From a checkpoint of a small contrastive audio-text model: 12.7M parameters, batches of 256.
Rows from block 9 of the audio encoder of a small contrastive audio-text model, named by matrix and row number. Rows with one number within an expert belong to one neuron, the router's apart. Each number is 128 + 24 x the weight over its row's rms, rounded and kept within 0 to 255. All counts start at 0. Numbers have three digits each.
Before each expert's rows are labels from the 100 clips, of 14848, where the router gives the expert most weight on average: "peak in band" is the frequency band that holds the peak. Only what is clearly more common there than usual is listed. The data: chords played on synthesised instruments.
# router: router (encoder.blocks.9.mlp.router.weight, 8x192, trained with AdamW), inputs 0-191
# up: expert up (encoder.blocks.9.mlp.up, 8x192x192), inputs 0-191
# down: expert down (encoder.blocks.9.mlp.down, 8x192x192, transposed), outputs 0-191

# expert 4
peak in band: 4000 to 8000 Hz
router.4:157125146113131068148089165133102176132122146130129130126137116126136114106116123097145112157142171147112155108144156153130111096095084115150144129100135117111128124124129172104124170087115117140101112123131107101091128139114131140144152130145115148123089107132093126103162149116158125123096106155085133137116142149163113128134105127119123120138134173096187106142111137111122083144130140160125095142121143122138123119116123057097127104137074130147077112121137131134103067098164126145090132092151153117114115119156126165073115142097102120198148157133116130108134109163187129153
up.3:118117139079142158163118139123111167169137079123126102101144116128105159132133120140105103156142148106140126149101149132124113131144138146133164105181126127143127131161109107147178123165139149111146114155126132129156137142110124120120118094153099144134194108093131166143139134138055144121165160125131120143106119146086117113082115095168148081133099132096150091152151076106111129148129141077118128118089133156184127163133139147112102119108085119166091131082146107133109164133124139118131164132173136102147126111101110085130139147136146127095139110158093107112167131130139115158
down.3:118116177116092151104109097144119121107105143178109134104109098128126195141169126128113126149158152115109119104106187142116133142177085118131163134156117136156134093126150133153142104103114155092118101104131130115168148128113125097143138111130103130136138112134097115159159112127095089140124123141111116128136125081119125113116160141176131117099122134120120130142128176062108116087133177156156132152110143167142159078128136150107115119128137129092074146074166134134141147121162133167141148164124121122115110114113127143137138127165108080067116129157127112126099085126145161131
up.4:137156117101150120149141153168106122092157096120163113129137149130134166076130144078081081117102097117126162112105155127137141141117119133167147145079095095120149075158158147127127095164110129139143128081116129119109135149103133131161127117096123139115179102125134137100145117140148126147127139129162103079184162149159168119132118153130144131113108140107125145132123148112136167154177102140140112111158173091098130110117174128128147133160113139147106115103103087092121123134118118108167144111133126139116164096154115104101111122145094163097158155113155123157149162105144179116
down.4:167113122108139129117139105170136089103092143138132108159124097128082100140109122153108132111116112135089109136130102099106172159068135137081091144157110142150079097142132139146091162108135112125147132125123091160131128090157152066136149086134140138120128073125131148127137181123160135124173135143118097132097112095088162102124112084164159133114150135110168141133128160143187126150100145108151095128108129109134108090147163141100120114131107138139136115150106141143128136152133083115130134148075119145177099153090139150124152172151125156133129151133142146096136134131122140140
up.5:128122158121145132121126160136112100122132149132119160173131126160133152126140125110112105135113114167169097113104139135155138102144111128133165140121096157126129122121099166115180109089090151131107052117098084147144085146098132126096140133149123174145110126129112148127158106135132085139180101098132134159083137144089135133161105082129117119142142118120138153162114113111122123109162158139100117133164128199112125105102076113088135126175156125089144146103156128154134119073106125127113093126178115124200122142117157125168121120123121120126143144112115143160130121146128099138
down.5:121154082134114129158133117139119134100071150094166146107132088115108175110092128118136076121131139123139098152142165165143156091127112117138136113138140150131137138135163171116151112164128123093125130129119141130158141077087187138118122142116117135176097130099109105147139109146086172112119105120126158137153136152134111150093153165124160162130166133138135159099153128150116101105120095157126114133108133099150090104107090097148134115133079122086172098124134123148132107167136098146140106100097160098112122151112154142157116115124159130146074146099150143078171150143124137118
up.6:116100137110120102112130132140137148148163176149121110109148089119095099109126139160078110133158135125149100153107147086155158113138143118126171156133132142117125105146145157168145122167165133138143156116130116109114114084116124164124143125119109117097152163102126183083129128122120130133080149099120079103173086101112148152088139131127147124163151121128091087137162179154121096135069146098130141165108099106188139116138137119116141127103154121118088138098143139102168139123107086137127128140092057117157142132119163148122168149149105091122130118112140127120119118131131135153
down.6:130150162148125127128120082127148145144084155121140145160064163106140109105153113120139125114153134100152157141103135140138125138121142144139151157158139152132102103141092089148149140111122089106150150143122109133153096126172123142112104163116105128113092131115112128168103123122154093148142158153175151100100104128116148117163110150148148085123114127091107161175137071158166178128164118151151075150161132120148140157161104143113117113161087124151115132103105085135100159079151145132137062109160124108142112155125115136112104112096153121144125137137144117139113127141159101173
up.7:073065115135142111127099169125113145107125134130180138194109147154130142113124108074144115167119129153113129137112167070151145139085118138095100103107138149095125157138137181120116135126129119144103146114076110156136113129123141145136140148121131136075100076170095139126148117152146135107114131087146136151123117130102122125092129137142161123164131159101123162074128163150081128111129115102132129162148117109107151126130143130120113131161153107180088127130139110168159145126118121152108142141151112133124093164154157137138149139134107120144169090140086139183113115137113121103
down.7:135115123118098144104127135168138124100104101181141123092170111113129123136158128117119124099102139113159126096105151139151123095095092146160145107111105114129111142130173137108095133109146183129137163094137090138129138152132114103117080108129141146183135183085056143099096136133151154164117113114115151135102099125155149117141154126147143119082111132082117101137154148142139149165140133126099133107130127140145127151134139141083155109141062160148152142099140112090096120108151115109156166074123164164106137132115146151150162098125114126175127141117146135139147162121149142152
up.8:129107162122167130174114127153122115119125121138145117121143156138141113095147117099123123109163134168110115153115112136123084124099084147111130161106145107149132106127174120154152135128139135166154188143119147125107141142080142129077083134120145131138144122110180113105135133168125185088151135117118118119103071126122128101210161095131140162125129116062132134139130140124137110140099129089118143157134085129135120137163140117097082123134119117133117142111121162144187116076137121117132167163094147105100142128132117117122109141155097171115140069160121136125139133135144091134
down.8:138113115154084152140149146091145129164109097141125111129116086155133126138125132155166066124088150133134103143101102127112105141153139148122110130139095152173146124111125095128118133125146153112079086163145086112091109101143153114124136180147126152140128118121155189089150167155112134160096133155166120109124107124164157129121091115139126131142118106131127123098110099103129079104140152100123157147159145111111140111137104123096160142162116122105108124145126151110170093123150104132143133115089139116147134174097124138129152087091150172106160152151167091158131088155173130157

# expert 7
peak in band: 250 to 500 Hz
router.7:099139093117134138127142109126115100077128107143172165084091172137092139117110095092112122153120124131158102105112117124161075153140100106119120137130120132120131148156142132100131108127124100103118159122132148151138147133124137105124167095104152133092122125116108164145126129100156137150112144130117146154101078084129099146113128153090106150102170141148102146113091142108177111090108139161132139155180143178136105120158119162101121140157103173136107099181121114117136089142113159178129153161100128169090153125109135108107149178106125123095126120135104117110113118138142188122
up.3:120140131136116171108152137096164090127100130103125157121139135122092149108145108109133151136103153094152149137151109104111140158137123130111170105119109114141118130175108104099116129142098105085091095155115185133186158081157135116112165108136125148132162170149137146152173124102150122132120129132139165145188140116093082104078114116120168129140081114186093132099105115101097095098143115142143133155142131111134140140097125146176129172159120129121154132105110131101127122140117119123142147103162091103107145126104163082142169101138158130111151172104127143142129132142119114113
down.3:151106174154092134115094133136136147147138127119105148115152153085133105138149133116097129100133135129149147110124149131101115106109103102174129127144122157137130163109137104148118119102127189145156130102139116160123136122098100151163140152096147155141143146117140144108118122087092162126117085114135073155081094158121153089162155121191144145160104128140150108148105127123135137139128107120121127116122092202107108114167113127068139126087142102128111126140143126142114159107129155102147151146142129109105140103121108124128125209120134095122091115148102086130102091132139153185
up.4:095148095127110115114142106151172139137109125168119168136117139130092130123143133170124140135097143129151145103140095139141168099110149169146113158125154133120070130112134117164102138102112128105121108136137102145110122147145124090118100146113116146184155137128169072108123132153185114083129141100147190104129066121159138159106164171123164121124110127112156111116131125155123121084126140125144147137145095100159086114123125143159135120128178092139120086135102131114110129098084138180140137138108140148103120142140115138099149086093114110069135122124134125146149167086126153139
down.4:123151125081161137165116128146106140132169109174153160128137123109099148156112117098090121159106117140117141084093068147115161142107097115137142159130103140154123080129137109106136128158093122168079139139149172112122122112128142141122136126123159086166148135147118104124123118177152108122105126129081143127175118080085073129122099123127099113119131120132146115112121154158155122154170090172139133170142101132129111165083143125132128131168104144160159117148120161147133126129135118199123117148112124126151101099146141118151111142069127112134085153151147112111133115135135136089
up.5:148088145136129122152109151138109157146104133121145123129156092140159164150136175107136151128079118126105121124126101088102128138125114086100150138104131106159133112161203135134113105133140151106155104145088099106108149118108122097173126132117125077179120144123110111118099125101127100190117110142110110128123133078159143109172154102093127131095163086143165147140148129079145111117125148120143112103148135103134070154134143153160107100169089138120107125143165138139092153130128114143116134141172135174132119120115145112121142093121127099115181098137101154090162153134141138132
down.5:109098139096139183095131159130102116136098141110089129146122137119133120108088094134104099145091114101156128140136111151115159130120136147154103154165082137121116108121125176172105122127133164113120138076158122174106100125153149151126131114115099107110120105081127156129129129080120149151130129133114163135086145131151128123156141153108147140075116114110102125118167129160118120132067137113117130152163119106117165128102119162190129126112122112175154160131135141167157148203194113089114132109134096103144136109144131132111152119117136089162120110138128125153135099126137170126
up.6:126121122148166103121125148142105101117174146050133140130125104140144096140158128111136164136158155091115116127082165137125146145091188083145121095144133139093140185108111110145140126145147146120152123102122129106114128153109127071097139153117129116117105112146133107128140146110087113128164170138120166130176153155151116124163129064099163126127150144197116136142114143138150120106153125139129126072085130115154133101146149124123130169167124107156133151095125153109140097122139158135136130089107094129068105098117111116093143124137101159137144148154118126152119137097133122131
down.6:143131105133122169106130132128102120153124103149171073146131100133125122142133137109119102101068124087139147127147150156133155106120148138157124128152119137115133120137132159084106154087117079144124112139129142128167100104137152106154123137114108140096134104104143103163102131133151134156123125177141123117102137157141117139069176116146115133151105144120130085101138065159107108128107107155117130140166130143158126139099188142146119084128079175148117122141188105096107171156139145089097149140124139084173122145123121132129092109193158117131126114138135123130161148129111142090
up.7:072165121100137133113119194136077143110114101189158125141155101141133145148118114115130115133119157148189127142090084114150154088128128162137084128113132115141149150118120135128110119132127151097129143121144159104101125151108153079147148110180108098148062136145091157167122141148138167117114103122113129147113145080084139126117126157143102117099118145134112090114152149150150121139113145110119103122157101089110153124130166082137168122139127140146127141086135085160140163090103122162115134136134116149128118160078136158128144131116115130119142140174130117111168085137120124123
down.7:115116105163117079109083133173120091191131149131084162137144082158126147140147142140099123107115096123112115132172116141136127133123154112141108127135156117113077091174091098153133112151110084130127183133122137140156148111150127098147165104130117127190102120161130121134136103138124120122105146132143162147151142121172078116102118111104155161108129115135118177140103120183106135135089151130120141158159110133131106198117109105156106139155136125101104133141089166114083102106090104122113125113130150128155106148101134113151102154110117164123145130133106134144114163132115138151
up.8:147114110119108127135132144128176127137130100126096136162169137123085081145154105120165144115120143122107133107139121124148093179093119115138115134079133107088108101105136116121119081154157099103138156083153147145133120136131125154094184111142072124129140130151094091120138120134135175138125158125127144089106123119157134140134155155111103153131108112131130137126151135153101169162135149084144127155117104149143091134151175102125086147128159101099131138152147138140137132097130104131104142130172135117080126105112176096149172136165091136124201077133163097133131127134097099129
down.8:114123098154125129109160105143072102100126121139112110163091141103070130168128130106137115118121114127135177117119137128128136108109108108158105142130074109083110131086139089082127115143134145151163112152114149144170130143165164102183132154132102148171150134124182142094121162093144134121128089127116136127135116112090122179145156109115116109142143118096137150131146151144121147153112144147138160123119116156062171111144143090134168102149153156101152103116072109155149081136105139091132121151130137155137152101101121135132106124106114122128122196136133115160116131113110137121

# expert 0
peak in band: 2000 to 4000 Hz
router.0:151104106120151164180092132133115118123146169107154142105158149117144103150082121128103125173094118108126130118106116127130135154083134099125137105141139177097135097137126117123131107131130111116144135160129134080107112120141130153104132115139122084117153159123147130138126166157156110145135147140163148072156161113136137157099106117115180087098139117141086139146087152184093094129121104117124110102121152123131095109112122100168136120109116170154110122130117131144130118152165128118154178150142118124156131140171106168161139121137164080132122159054093100137177130127126158100
up.3:134144126120121139075136146094148116121197099112145129071149149197125099135082122149100119111121117102161170153088119121145120161110125129102109144179142128130129105141164117124111161174148146112114162162152153119130142126142126112157116111165137077133172141117154128172128144144162113153126134075136144129135147117150119123146100135115149126121115128128121121119094088129085090154120137163108108063134141118067160121116121138147133122127128097137115115165114112103146103134157156151121178110113104118154115092149127078132100109083137117138150118141122093111148156099104142114
down.3:111114098108147159143166118136097127140083164174127086164096145148175125139144087144151142128106121149126106127110095150111190093126115084098131086151166163155126136139104148171127115105131144135104093104146094140095116172126154150135136143141123149142135140116172138165144146134108117091115074131130109133113094106152092156104129130098147145124098119151144101150127154135123164139110110096109091122144139157114116111148101109141149145117099151134147134092075123163115153068126132128133111091162166138113134113162173155127143116152150132092111150150120101138127171127124092104
up.4:124149148104147101118064155116158149140120131152084140087159135117101094097148077116114128137128127100135153102146111114136126115146102133155103101082164137120136139128116128125180129135144136147147125135114157137134122141139114098081123135142132114154122084142138090180108117111132117060134123123169111137193122090100157143104125133087146146156132112123121150183127104108115125131176133114101156120111137157143141140143156115122092123185090122134120119115085143135123141105095136175135139145104114115192124153165110090105105145108150171135133154114141126089132117117135185120
down.4:101102126094141131102122135156115142133127151172135110115130125149105096137147171150131126172160097149089114120106107106154177153157165137119139140172113147123113113142115146158132141131100120161131137121122093094122141149126147127109086157157129082128152132157169105149156142117136139093130141145073114112137140151145134143085097095140115109107145156149075093158126148100109068176125144144141116180112112143134129130105100162141138108140094148108080095104124081129108122128106093113148181135114171089135137137128145112167092096135074143110119144143143154141125094120124103156
up.5:119150171115142137119079150112107115144144134115170115137153094123143163130125121094143160147098114176164145155158132082134122133091160124117146094122135129150132133143162138144098129155128139128145113138151115113139119184169105160085103080116127176140143107125123126133099141137110137134127082108169144126142139146127116168111103122129131104074129138155156099142125125149111106159170084125152143130127096125112115096170139117099117151156134135126121128097104101104172121130057106150139134060172100104108132128152130110101163111119142116096119091188120108154146112098147138102
down.5:087139123171158125116106143120132108146127130179150117057101114158143128153119125179084083087157129106115104114124128126153115114120136162120129097162128141168148131099148133138114149155127145166124096105122117101134127147115181148124166174095128129127129109137129117102132078080134126124142126120130102144126112123124098134136136101122116123082198148143141121114124139127113154096108113125129150129128123150117124118134139125158112154109122168065108136158107145139145130129121179158155142092141165065101170064105159129120074146129139142139168140107130117144142134175120108116
up.6:122123129183133126159109178111143157149127143157122166121112138113105125149134105145167145126132137117112127116140119111145076111097101122118124119137104115123149134129113090133085161087138108093141087108138182084134150147173135144118098114153119109129138174147107131135120118157152116120176135165131120114140151150137165131112140151126129101139125139150165084073184154158129140132106121147112137131115115089141143143105077109121119131152111116107131103143104111111148108118166122087168116172128115103116191095135158147146121121112167179115128099120118109050123141148113087098
down.6:156146134110115076154138154156109095137156136141129063163148139119122119116104149127148126131125134145115110159115105115119123089138116130109148096123139108154118158142114135156141140133142160123131120116095178135147121129098091128079097163129172111153096138128094107092142128159132134193189176183121142133131124126137125129093143156136155111136122111115147174116115129091131136130142139123118136108112130113149141124126156121179144138101121122088161143170123156089115123078090130125139110128090154167092138164082127144132133127142096095129165124105094101077094101137106159177
up.7:097074129127121128151119121158104131129124137141099098129117178131161139157138124157121139119122127140173107163112139096152097117149126153125106111105107158133093145173128153135169125133130107123072151143132129144137109143129124121142098155130145116134091150102127088131160138131126135153140088107140115145125161118152135097146141123138112112082196107145134175140159067155156141123126126113087115119138097168123145096064169147142089098122157154116125122138124118119150213154104125092111076139121113136116138078143131131113096108117113156148173124114107152126141112148086138108
down.7:137121153118115119140119132149172140143121120097131120151120144110148140124161121116107147108155095125142123091130127112139122137111149136134137138141155131132136169104127114139102124150132113189185129101130106114129087094162139141102127147116140150156102171104165095091114110115114131136160165137166161163121121107131120099161121150122108159083117141147159119131081131104147115145106102115115121113093103129137135096146143109136164126098141133129096128098138075133159167133088070111121052140150152132132098112136102102176089100123167124123085138098092137153117201120173155143
up.8:187120141130139125107157148135119144152126106098152150093171153132151154106115136151158159159100155135108147096106124109150134123134093124098133107171114075142132080122106140115147143166143085083086120102132164118117150146155154142125115084115135117176131113130115140185137075118119113132118120128100163146160157085174104164132112128144123137148122108061149099128075161137149147126160110123149086104154122134111114130170102125138104127154134142132144128121151133130163107110153144154143122092149143119111136100120099105138103148104117109128130122054129150089170114130125124128
down.8:120094105154087130098143091166136082137100161114094115112129167138142112098100113117134100178115105144108111103135153119164143106127145114126084140130140156125130093157112139128149149115151101171122118155136134136085130190131134151139167152154141082144133120135137141130161129127111158133105113162123147143151173081090065153085132104121160092130107099129147147149127136094116146130165130127148140128111166171115085124130120113127090116140089123138149111101122136089136121093146090153127125123114142150131138123113115156201174137118097100156119128117132107166174105100127131142

# expert 1
peak in band: 1000 to 2000 Hz
router.1:126099155106148134151092101081153108156144119137133115169134176134092144154133141116132174167118086122148145103116137112092127149116211121125125116126104147114137099145127112100137181121161143157114107116110075137154122116168093169115155144111121155141194137146122111142097079139131109144122121124081088133106132102112119135137128113103128151129152165161132132115116172106116151134143150139120162131174128105094149124096159169154119105121125110126116067149122141139083126118161152145103113119110122116100127166137112143162150119155098142163160144141160130140095103108124144112
up.3:123158135151157112119110152165116137104124106171152133139134111147111110107122158124136113159118151190126164067165074123116098118147161131117076130133107157159142127132178123126135121125129117140109108097121153152095112121130165081155101147121130099076103151083096138111129149130188127108158087115115149154127110196101098120151139118094106131152129117099133142133129131104141113133134093125121132159130127134145125133122146085111122105148146091142082134101173129149142187119065111125131136136079110141101117111120100152148131140125115117115109100102114082120125133140119104086
down.3:110121141122096109122128137146140125137108120111151127148170107094119126144118135088089117094113154133132157104151150103137149127165097143154165179122128112152105170106124070133104152137145161130125113102135105102131128136104112139112157145119090152122173142150111134189077129109160131135113142097099168071142114114125132118130163098124131111118122119114141145148165142096136135117172145101094156078117125164092107129138111114114126119131116109077111135149099108128096138174121134145107063119125145083150119128179103142101146116130174095142117113101136119067095135131157173138
up.4:141129121132116103121128143101137169147175141101134109149120082125109099114106154165134106144133118137113116120094151182138119148100085117132149118139115087147089152136162125145116141166110150148177106096140100122157142106175121128134149123139136150129144123179122097155154107123147124080159102113113118191144100092159154164143147140089134091086154122083131113121116112127142115145126156157134119109142164128142096097171137119127110158137150150136117149171138133093133160144138130116092103157128173152125140148171157098154105143136110127135138095156110099136133074115198129136
down.4:100120149138092141142141117151163191137164125141103165098142192121125131130146134087140131157107167161111105116128141127184152134165145127105135084143131146143129119105128176135145170131160150132174138146104100113102152127133145141158116096155122141107115127121084137122117154154164129179117120116142130120061112083103111101106109111116132127127107152121143140128167156121149093106090102076158126122145126142119139122095119133144114127156143147118147111105104146107086108090138126144168131129121113152129142148146162142163094138130127114065102108128124172057117143134133098110
up.5:143138146143110136126120085097171102160133138076148178110129151125132120159148103161096149136103156133087122156106108141156133122156124078143107090118077145155132135110149105116105164152153137106170147155098125130102139100127133119148080095136063152130098131181135133119155138126118123131109107101113154094139123126135175115146085132143129154141150112117115166153165100137067146133126155101141138110164135113099126147151141132119088127085087142106141154108126118136138137102102146078166116140143132175159142125105119093150162118153154147097118130131086093135114143161127141111
down.5:121128154129130098168113094147110145173172171179154109103186155122141173104098135111141121126134126132125163130146088146138149112132127109105152137091111128172138147138096175124126132115102131091136076142132138145152156154131131114116109138099115126120143144099110110103158155090108158177132102116067143134156149169118156141118155109148163103125108101128149115092132111124121156110132166087104111131105124070167119168152119117131119115138101155102142153093137155180127138113101147140103092136157135109137121093151106123157135117095127126077112121086083137141133129161112110138
up.6:105148164085101134127160129086134088153136097131152120161135115186136143156114136123126141145119163127113153130134064116111119143135165102108171109111087123132107116110099115130109131123116159149150153153090141129156112112116170149102141155158110106167174164125135125194121090122186157073114117100136115115133131129143154178120136104119110123129097144094152105141163137094117119138165094162115128127106166141135154127138165167136115100142166137118110117088104133134147126142121065141093121139092175125107099110099130110146109123127094112134129118125135091112097132105134135160
down.6:137094143086110112116120142172116100138139110117164116151108142144141129174132172141104109143157188121124148087158168129147157125123117114092086127118104142090141156140126141088113108152112101111091116154103146100105098126152147162132146115141189156115139153171131154110093144128128119110145092130102143160167134099135154128156139092124067110094120140112188144137145142107142124080113128132141149143132141141175134127131115101144121096138137139121134127089130100154128114141096133141113104125133081147092115076104132112151095190113142138182100125106138136126129149160126153094
up.7:140160075081118110154130109119139149150126141149077114129124107133140151124122159174131133108112130138118078170088148088165166135115160059107145120134124115145155118113111122164079141114159169104101120141152135100106151107084135088135105173120123139149085119151171171137106099110104098130109131200090154102099151124128126102138162094100146149093117132125114148108118133142100092131172115110130149161152135125152116122129103137126121130120152110137119120124140088105142113131098144139132152138117170137178146147113119151145126118171151130113088148139109136081125134136134161111
down.7:153163135138089129131149163141118192145086108130116122121105088131144124131116136162123092141132152139137113116094141161112098128165092127159109129156121142145122133090127126125091144143167118127123126124139101111118146142152111122157183107109148142120105152117146121092152128149140110145116160133132128105128183095134139152090170155151137078067089125166142081158092124138143083129135137147134133125134119122178118148113111121173079149140128116129117114094136117111185092081140130172106115150117168094121139175126102113087069143121138115111116132165099145131110110131151121104
up.8:097124150088123167166139113121118134131112117114107108149107127140135123105103115126112167155148118108116118102107158145135121081102164122088120109136159160126169142147104104155108129152143079101104128091133139105111145146094164095140120125157098135111127126091164093160128139141099137100083134090135147150150112162176131100134157133142082131124101152152143114091153148132142113159122105135084166123110121111142086085109154132135149135105176162137139132132129136088132129125146150167116101096143058112130144111136127132145134130072123106079117100130086107157179122082137134158
down.8:123168127129111146070132130141111144124155124096088115115109159108118129148125117131178082144143153109117111145127124099133140132089086117127094115147181113128123128157111092124088167149131100114119144111189148149106150103160145147103109095128151126123138182138162084153095124116130131115153139129155084142150134145165127142102107134091155103146111128152122134113065106132128138144166155159115145109124168094119140164142079144112130109084118151103148116164127128135072126125119122124141125118143112124147112124120118102102141164185174082117098153118179130108120133132135085161

# expert 5
peak in band: 4000 to 8000 Hz
router.5:121096117113156152171127119125128110117165150093111135160106146125119120144137133098106151117140158153096118157111160142132123125128098148136173138118127095126142175104133081091074086136106142118099172170136130124115112113127126163117107109148146133139119142163154122111127144097089156138143125143137127142110110109178103154134155084176115151128170146123110153123082090157136129155152098105105105162123075078170118143146093142119085114101150136118173122116164146136135124132106131153128173146086136100118090138170166163164129130172129144148173140147123109106093125124129115133
up.3:108122109153147154127120111142130122160113086117115183105142187106139106136156118140088107139155161131128157144138138132092091162090122120112109139149126164130172113120136151130134110126128133099089126104158122111185145103099130098140115166105146124130092118115152122151120114121122128119144117115177155067138103106150138116114130174177104133105140121123161143126094156106124139127078136180125128143093064130151120105110162125148120112173144129127125147102118110108119077182163096101120148093116111138134094116176091145168139140160120144143135133105131102094136118143098150093
down.3:149115126157155080186124115112105097141168124121100149096114100125137165065117132123120122121099101119140135096157104155100131192096139107118121113134114136112123130138151126111120128113124151164088143127109119090100128144161130080124161144116125163092147118149108158110081146165135138132120112126154096121139161150122118125115153153135138096058108181154151122170152116091125125102097113122085143133173128170110174128121126125164154180091114150097143093148149123110122100124113111122133131154095149165155138151138113166118136116126137104139164153163144136131113143102132088116
up.4:095169163113126134146116153114176175106166125154093127156157117092118156107166115126108140129115117144129123101167149095110161091131131165115125135078141173100117148119143112098105158128090180124133136124087150165105123160147147137099127112114119117119139104071151147132137167095090092128115165127117150077157116150108178140092103138145089140120104108139071153103104158111139127102128134113189107153120104128128137143148085148096134098123150088135116128112132130151136105142165140124145133099130148131135158130127095121125102139145168146139114143153147100155117099146169120141
down.4:127116149137111150111118148114117116099167114142096133121124127153098169105105134132107131121168107144131093154101127084126123110163116134105157145134111169132135172125094163120123090113101159127073163060153107091091104155183149162110150144155095161126155097160151105142122106138150130119161138153164156141127177157119110094114129104141140134118163131119132158164108120132134152094125150115081178078110119123121108068091129079159144150158119138136122154176109107126092147144148138106121138129124092151158115153134119118107111152130111132116134127129109110142105138155153108105
up.5:125135090131131165118088116120134158165145148101127102101160166133145139122136130100091098139118128144122141116088127107115126154093128108104113178145133152151108151158137110079136179121126107131139104113124096162084137154109114099150102106114163137132152145105126172178150150127134150128136173120106118109108189120101101130137110115147143136146124148132128092170098142122114149118151121126159135108128087104130130138138107188080153169163128047145126135138126111123110126099176120139156111117105141111120154096181117119162130149082104148145135110115121100128066122140127099123
down.5:090090133105139117114181143145099124150141116157126149098156112106154130174152122128132147139152095095091101157152184111131129125121066131139122086145118151150108133143117128116081143161158083164080139076069123178123116114129100077145128083131138137114113149074151154108156108111108098122137157120123165091125102117174155097126121153131118130145127146166128119132120154143120117118106119161118139159160140136139110126173107154122147114106104075148128141115114152131127100157129127160152124110156125123134143143125125135104113163139141109137109113159194136146140106121094114157
up.6:145120143082141142148138149158080154086129117154121075138111100148107104131111091097125136145155138150123081141105125121139123106141121108158132161125104166129112132107144158126154158140084140167127118113136139136149129103126117103148120113141077111131154148116118157158155139099096116144137110157112110130100142147154072132125151129141156181129133132119078089142072129087125117145116139152157104107093090143114163146172176136144106115127172150159132148144148115153109125173111106127180119145119097105098126126075133076144113125121078134149161137112118121174158117123166123117
down.6:168121124095128118117146090128129072147078125156113114111122138122119134182165155173157115129154098071117130149130147110155131147158130116123116112152107098107106148109133159131161104108114158131132144111101131125149135147075126092142104122144120088111130106102069151136116133139125119130137143139120074142142153144141141109154152147111085157148155155152157081111127166142103152123102107136090105128088108134128119149102159141111131170156177118104154143135134116167184138140090123074130142095124137153124128152116098113134151121157096132146189137108118156116089086143112111133
up.7:061159154166130180150164128158170121137119127105084090159136103121158146119112132157104106157094154095141106125154138141136083142143122143161109132178107132102106157157116154122143154124116099108137143128118102143125127146103165124091089144082126120111152127081114157141078116110117093080175150097123138132133103087158166121079123143128121144128104137098159143112115144150116128137167098141117108162159113157141159155121101138130142119156119131108089139097146146120109144126092125113097117123136127111133137162126089133121161119149067107130110138126149164140093108173127135150
down.7:132099104136161141137134137144105133092110101093114083114146111119155144141141091109067119134111137100143128124132128088119098161119155138098177104165151123127157183149137121144106185098182147115142105176118125119106108147116161121146105144116135105130106103120128099086138142096114089128125146158154114127112154145113202145126144140111042113150123118159114161129116122114139094171118108098129127154153156120131131101104139152110141144112098126134127095140178137139093126171149134143127099169132145090146170131116141128119108084078144157111139092146132117122133128138125138137
up.8:092099094127163094096133137148119113120156078151137083064162114106124144179102166160137142122116130104102121170134130130123142117116107121142125139119113131147090129158122136152124106119145113142146122153145112159121119150109105089100152103110150107143187139121160123106123090118142169133116140125107162145072131121135104118137139085114089153181139101089124129144138180128199107146139135116120134140126128126107155110113136107115165111148139170130113131139137105108124060109153108135072158109151151119125113116104144126177118112145166136142106122157078103130121139168114149149
down.8:120137141129101134074136178134151140155149144099096150153074125121127202138146117138148109098106134140110142107126110088134132079127156133146117093134184153143140100088122140096151109158148104101138161092109150170102138124119133161124126145102092132130148156095131148088151150188132115103144141134084115127118124088113144114121122164148121077100079133084144120150131136155128108127142145165132146101141152145133173144130087170102119148110161138152165120116138123119149116145122065152132122121100157109115166130109152126140116109138122111092126105121137111147085160145131124159